A small segmentation model, trained from scratch: trained on small charts drawn from random numbers.
Rows from block 8 of the encoder, named by matrix and row number. Rows with one number belong to one neuron. Each number is 500 + 25 x the weight over its row's rms, rounded and kept within 0 to 999. All counts start at 0. Numbers have three digits each. After the name is the row's rms in percent of the matrix's.
# fc1: MLP up (encoder.blocks.8.mlp.fc1.weight, 768x192), inputs 128-191
# fc2: MLP down (encoder.blocks.8.mlp.fc2.weight, 192x768, transposed), outputs 128-191
fc1.493 055:497497522503522427524506497505467515493444480475499482490473537469482517486470497472506529514467483564499503508494565520479516515481514467518493459511505513491518520473547485541472519525508497
fc2.493 056:495466523537480477505502489465451472531470484462505485526532515492523472510483551441511506510465513499466488525540532480553477529484504475515498532509520505470519518482533487490495525519469514
fc1.494 029:502531506528477477502474467486483514501480472502437508481524560555480522502531507533492518492510489491439513496510488483477529442481498560450515462489513473489549486507554504475498495520494532
fc2.494 032:497534492484542505524498539501514502508493508533487513486512516523482501460486509501465499486507505511454514487544522513533493513509518512489526479518520431496515479493508464491484502485474499
fc1.495 092:453484496496550471490498463465512510478480570488471499543498479457482563493518499502530492498503482537480491487506446493517506469506526453511512506498523430479470488496495491488501514537519496
fc2.495 088:509470495510484497582481527451491473509479513514516489520459476526462499508515545494531520487487524513545473493511558480477508458489499465512473492532578516487467497484504497501472520491455480
fc1.496 153:469491496506488500525535453501466534518481507517486515555466538512493504502501501546509466484491486501486498511504444492518510515515510539510474502490478506503495482495487506477472484520498527
fc2.496 129:513458458476535472514485489541467494497499488502520520546516536493507513501470493503497501482506462499488489486513481505555519547507508524482478487495518518560498548484513463516522505513512519
fc1.497 101:532546506475477497503490512498554500536463466454495471495514498493486535459514499491465483523475484484497500504498476544478473502500517508455507487480513492490461491567489519506483546536483528
fc2.497 104:487535492503474476490538490500472487523480466474538516479513496503486553531513487496467505497460511488471496536489535533536494500480500495492496501487515512483484523527494501461483511536536476
fc1.498 131:499528507508486491528526480496523491519511488498445520512485503525498501507484511472468499477483533516514498510525514443468538455475523502577501487499487479518502528494491496481524523442528509
fc2.498 111:487544486497505534529525507448483497514540459463515525498479523514489504497523480489510486479493517537494468503535442470530501497459528528490503515525509475511474529532531524458495504479485464
fc1.499 106:505491513489463446506505512454502469487504523568504506529511518481478515500518480514501514513494489494519507503476548481422467524497507504523554497529499532528492503455508476522512497533499501
fc2.499 117:483501519506507536505475519454511464491483484502508504520494518531502490471485480498475490481481519496482504510511493431463468487508534527521511508549537485471484471498454511490487502480472501
fc1.500 104:517545497468527536533481478458518533456530490492509495512507539495512512522522488527465487457522480507436460511505469529536485488492482506485536531495505477447505485527506509449465518498496487
fc2.500 097:506554502450511534516485478472475485472498485491505485532508512492447525518482505530463496517483486501474514507481480499510512518526498490505483514523507531501503556497494531507469514482518469
fc1.501 155:471475513476527503540469509491463494529539527507525535496476502461498511498495530533458518511509475518517512516474509501516502490506470497509509502537478527450445469524508513510456519505488489
fc2.501 173:504512494492478536494510531515481512474500492522433477497528538491450502471527495526458459551495481514484474519464508525530528468533463531499482535490528503458465455539539521506466497484478532
fc1.502 046:521463529464533529483517518513474538496550451463505515528514519517470495503464513447523572511490501477477509445484438464498505508512480464503507494474480527470502505489499448508521470491525489
fc2.502 043:553548523458499524490496476497528535486483488459484473516505514517503475553492492484524534492524474478504468497488474461500519476464490491525513447494477514513545500477537499499524517534529478
fc1.503 013:510511503501536504476488508466523541473471504505449518493494519536510495493539495513547529496481499496464503431492481511509465507514489476486495525493511519494539495480470481518514523495487522
fc2.503 024:494476474499539490472460516564470474515490472474478522468481486508485503480465510478473503523569432481530505505503487500482487469535455537491471474491488526517512502475545536495495489517478467
fc1.504 056:490458497473503491480462490497518453534510510514470503533493507515516539494473450506529521456528505502524518511514492512493497491553495509554533538518489459502470504510511522470496491489523499
fc2.504 054:480482461488477478484540530574536532509499504496480465540470523531505483459466472493532458503485491551507490490525507532506497514476479490469497481507497515505483478511512491463503454481487508
fc1.505 138:534498470517492541519505505489528482491507519489501481483457530492470507522529477532492497506476501481484500517508523550490506548491507496541501497450522486460513493500511420493458463500499528
fc2.505 122:500507526504498521471494506451501468535494536477489469500484539497497497566449477535513541512493486483465478476541518517486462499498497451513500505496467471470511500487488467509492489524538511
fc1.506 037:483503514471497517523522512470497507534517484488463510496541525502489493488531496516507462472451485492497544537503498490475455470522491506515480527475527455517536466463474482509518478539510471
fc2.506 035:502479516502493531472478494523489547481470472496520492526476494505501429495509524508539493498482478499493479451506492470509499464536473494509485515560531476481528535474531440505503508503505458
fc1.507 124:491482531495495489534512476504502540501463528541525484460509521473476523471500497514495535455500458461516490498464497501508461469513534513477489494546514470487515458485493525519497506536528534
fc2.507 120:491470486552522457510524491522495484526494468499488496514500514523494502482456485503545488516494454495530497543489469539501489511571485504467437475525551489474503525504502502483501510556490574
fc1.508 095:472544441516541486508489474472500537485497524530514514510488459531490472501531520476535506486532535507539518502489477489489506456536512479505479490494476518445509548506436469498470546484492522
fc2.508 087:504557507508545522510478443505477510492539483515567502524519526518508483502448467472490508492504511480513491489477465475545498456521505489504507479485512476487505540504472521511515516471518535
fc1.509 021:485517446494530512455513503524489476505460463511483517484521512492543522544501501480491484509478473578469490518540500532518464491504522494512520529454487565483483545534509470498522472476527488
fc2.509 027:521511480556511487576481497493453515518502476526510509484520505483494490522510512508541532497481503494461532479494516553470470508505484504446515492505523514463469550491510520503517482486519480
fc1.510 082:497522504489512513555541540524477447482527529499519502462471541474504511506505500460518505510498493492504478509481498492460512476514506463498499523493516496520485446464504456573492532536521501
fc2.510 072:471509532525496533515514458493490461506469575483527508478485492480489511503483501520527498467494529521483485463476464491503523501516526493503495526539476520533513505495464528497523511516507489
fc1.511 070:525528522513524499529473440486511501548496473470441459469466514510495536478536511502447514442503492449466493472519509509484512492498448528478500522529499497482502553549522428481487519506498535
fc2.511 067:511542505460518466532509492497509548494498507509539484522471496500470520516523533521471522491504538489494497424499483487490506506488480553483475509484486490504488504492522490484451513527523492
fc1.512 085:490474510483495493477469562527515514480471519538503495498561510477493500514518480505495505477491501484484479508518495480512482541537536498532451506467500499521575565494485496480452511461557483
fc2.512 082:487514465502500505458484514509497504541515439487466505502535481471518472494492522507501524468497499485477494552525536494516487508518497460523466476539511485492494512507522527500461443542513524
fc1.513 146:485548526530488503530510522508493490516530541455539493512494486484486515474471503525509495485568488513511471540483540469481512468524459527521547498488472493521515524490484473546538527475509463
fc2.513 140:548495474488500483488535472463479502500481496467470507535531493545508500479508490506473469487561484478470503471486510527514517472526476535502478510473461529561499521508487534542495485504523508
fc1.514 160:513492507535533482482502458524480523493488455503463529523522519510490472481514523499489494527481465481526479463522509478542522521521526492514518535468522500477512519518529453498498465493486531
fc2.514 160:503482551606484479530503487467529504471494522508477513500508480468499497505519541508477491464496509478505505479494462456516481502502465490483481492496497534526507456542494484500490504526470491
fc1.515 034:466488505489523511491492512490496520466525487500496502517560530483490489493478446481512486476527519506489492509492475504571485516490480474508517536501506481500465495507498487506492575455499549
fc2.515 033:534529458476478500492501517493510516459494449505494501548509481508543514490452489521530524472486519488483443520514503536486463483472498483474476491472482525483528504483514527491513500500536510
fc1.516 112:434513480461483481506536512503535534507476522478494509525505496464487541487521505486505472471520456514520489525468555478499481503467481528520518463515464505515475503504504464499533500502505497
fc2.516 118:482460546504477461488464479502508487490509515482523528504532504483510488484469504533535546536470496533509457507525573469533519512503519482553484540508468478496498501505477477520533447537499457
fc1.517 068:489551504508524506496474480506504519443479505487559486510463501530517471498525547523498537483523491518496506527523464488514528514516515483495513440475503504459507481528461485510498476507550515
fc2.517 071:476487494513526491469498459486465506492448475499512500498491505518486518491481500535502508484532493532516492532473528495472532504545501492499498547491525476486504559511498530514539467480464496
fc1.518 117:530529515483481455480531506507464510522507487507515501489509520537491467487464506505492501517432451489503536478505493506518476501525514507492487530490507538486519486535460528570485446529526483
fc2.518 144:505507466452499492480539474503517477523498502488500524471548488496501524499549476526487511486508525481505561517506502474492522478468474503536481542461495453505508533514527473522507487519462503
fc1.519 108:491480497496472535512513485492504536512485488508483501529503498494481542536475522499512548529467505542511542524557477488511453474531533515492480517473513488514525526488455541510488573486480474
fc2.519 116:479516508510519468531495548509478516502508515483511552524473512506464493490500516542498510507469521505490446506517501510495455463469499448499484495466501528479524530471490463498487513484523528
fc1.520 052:514532490520468545519485516512515521482511492496522525517506529479487521508520476506506445515508525482471462497504515528479540485492484527505458471462505481487463511506556454515519506472483496
fc2.520 052:520560487471540450510538546477501492484522514490533461528512528481524485533482465540517516487528499464489516519525517515474477489512510481477496494489512492537479530512523469490514493532520551
fc1.521 098:479493499489489508485491458505476483501500491499468504477543524480505482494447487481527520464523528500460519477551489526504446487519443529497485516515483520436539510516529468475500486473528480
fc2.521 102:521468479497461511502501510520481473479510507481506538470491511499515447487457498485508531481528510461511531499516448498457504523517488484470539466503474482473543484531513538550506568485489489
fc1.522 132:525455536491522491523491486485531542530480462517487534509478509512490467520518485456502507544515484468483518529522504503465497523513532500522539433543498526500501523513486478488483527488446493
fc2.522 143:505458520513471532535520494526523494529520499507481523535523535526472472534496507446497504504471494506491469493444504467512504499519492510458533500452488524533521491536502528492492510504526521
fc1.523 111:483515497536543508515515477510535485519491521544532511504425494526514492485487529525471538476547528467462535499526496500513509507499498483527474504515544462503505455510493530488512484489513454
fc2.523 124:492482482545526564478517483512511489465477514497493487496530477511508486503474497447496502507502499488442506540517500494539544478456515490498507482563527493472501490484526515495497476496549480
fc1.524 084:495541532505514516461502499505505540477504461550514506507513452449497471559512471453537520504459490508513531469500498508481472531489494451558517513526487495518488489519473475478534497489509500
fc2.524 075:521480532536523497488510499529450523493539509481461512514539489487469543488516523510518458462455452496512457523486462475488489515516501498507486459475472492502510482522525489497475468563509517
fc1.525 128:478501479495483469509538502507550491466521475490508485450518515505509510495513469575478528494491522540454520498534512510499493481510511499505463471528539512485500469547525474526510492513523521
fc2.525 124:486471458500494497461534451542504517517505433497468459479493498564493494513505443503473501456509515544514514486474517536528539504502474536495533532459517549513510521531507510497521491461515527
fc1.526 112:478526501494499477477496491515476532521472517463468504515514523495508475498508516507467499522520475550530509470527466451513494516490486497453505500485503487518502501489514463526468516493493492
fc2.526 108:508495488483509503508498472521524523525532565496481455476502489499503470477499441506467508501517524501513519486567481525503496520539491486495461490517477542503490483475498505487471508459535533
fc1.527 016:504509518490513523508519523474493516463474482486497498474485538504478469489517487533485514517445493473468516485540521543527501514506491536539493471492493509481464513498509547520523483532487501
fc2.527 024:503479485495505552486524514514478532526519539491493488484480480474495519485531530530485475503486512466532513482484500502514520516494528512506547580490483494499533478495520457499496508504493504
fc1.528 116:480475493492494463482517504482504489536458485551508517484502530537474520481503486463541538503501494520509488500479488458478537492540489463434481506493515493560487518491487528458470532468516450
fc2.528 109:507527501528532463523490522525526516493490517490503470470516543490541502543541535525516517497519459476517514521508478519526503524507493488495465491462499496458506524446482489473493506467492510
fc1.529 125:468514551450477526504517496465539486523456528481487458490460508557513521516480496511483490505519433497463485503460499479451555551489525490501511504523477501510479469535479512478518500490517524
fc2.529 136:483495497484531533500535499497498513491489507481505464478478489516466517483496509469521470519521480496495496531515500489470499492527489507495507495545490515523465461566516519537454503510437496
fc1.530 028:515529438478502489515503519462478475502496487510511516471537499473449484543523498478513461490482480534515511471503491496517503458515513525486541470559468505534515475501501524547486520493478540
fc2.530 031:467490512506513555473473503489493482496493538496524544501430460518497511488483516444508557558506487519482521511537515517515500525487533495527501499473479483537522534481484500474549528504490566
fc1.531 009:532451503473480461492508508561512505498492495529505492492485485542510513489484487515449506475528491493513487534497542485504500488483510533536527484514503525487504473506459511502443506443471536
fc2.531 023:526527486491546520515511462513486484515499493464507514513446502498527501490470545512495507488490483528472494491468490496502485483483527464504533505491519503518490479505472463518505521484527445
fc1.532 112:508499472511483467497524470480527495507494477461463556538502490539526542476502489492494444514508485534502507499511517516520479493514485497530517520531513472507493481457486494472557494468470538
fc2.532 125:491509490485476526497479515490514536539475504504498503535485461467517481483486515527478486488548495486495483506513536489501507516440507517482488464477485521499522492464537498490472504538511492
fc1.533 028:484496510478511502509495470491525517487545528481478498483493522518529514499467532507476493483493536514471468511509471486500464501509572529470478521449496484530532524485514522505517479510529488
fc2.533 028:510492498465491504477510489486499507518492515511472486525485493506488476518520501516469487528498510525485491523512513473528484481471586522501513490491512509485507516528546480498512459531539540
fc1.534 024:528529508497506450486459489488481478498488492512502504503513511489508542494501495524512473472536510517518498463512502510442465521480481494497533493496525515485526517469479476512537541470544519
fc2.534 026:519442528474490523468510523538484545496506495519474510515535533472516512518460470510527503524500504519493512474494472486499545492488488458521519504522570498487490514532534470534488466443508496
fc1.535 073:501512527441458491507478505467484478514511473533509522459484505497499483496558520506474461499460524476548544472532509480506507511535501513493487521464471514481467508536479461511478490507479533
fc2.535 075:458504449456471522532462510498509519525502466492508506530526495521486527513511483505459459501490534581531491516546515483528479471534487472514510488494485496547475486485520449518498518518455504
fc1.536 110:485534481496504522520489496445500478464445513500518496477459470508469493556475519457481515513489510491537530528479533486495474486481455504491518519503496562532522521492492519509473480420466491
fc2.536 115:487463517490474512482461507512473535506461508517475487506449535477571551525507490486477518488559502501518497491479528556527475515511445500534506487508476467485498483518489508459480481514526491
fc1.537 120:470492519514499533538495504475553524496513521530543483463499468509486478466535520507489494574481501525480497511478542534473521488504508498512479517503489471513493526519506445537436516530509490
fc2.537 126:502491517485534547516487471518492486461528470496516507475496478480446503517529516521517456528505487518509534515512512503519445526509475488522498534472538495531499544491511447494536528509482501
fc1.538 157:504482477524505478504519502492497473468501445528490530513499490511461456484480487502537454516472537525526532418517456525460500497534503500468525543517480500509498531508516469500492477540478500
fc2.538 141:476501510486518529472512558528514521474493478521511511506473526533519489474465526460456465479494510509479470517475484541509485491486494516490513516500514500495489504471464504455503499488492496
fc1.539 079:510476468479500476545490495523525520475536496444504479549543509458492484507492475498508490502481518561463474527473488443458499539516502531530499516536441494503534452479485499516509481511543503
fc2.539 072:490486551458501445497481504517490504485524480499536549531472521484512494494517469496501459487508462530501499530452507492519506542474503431511482538477476515474488540502519506473516466489458546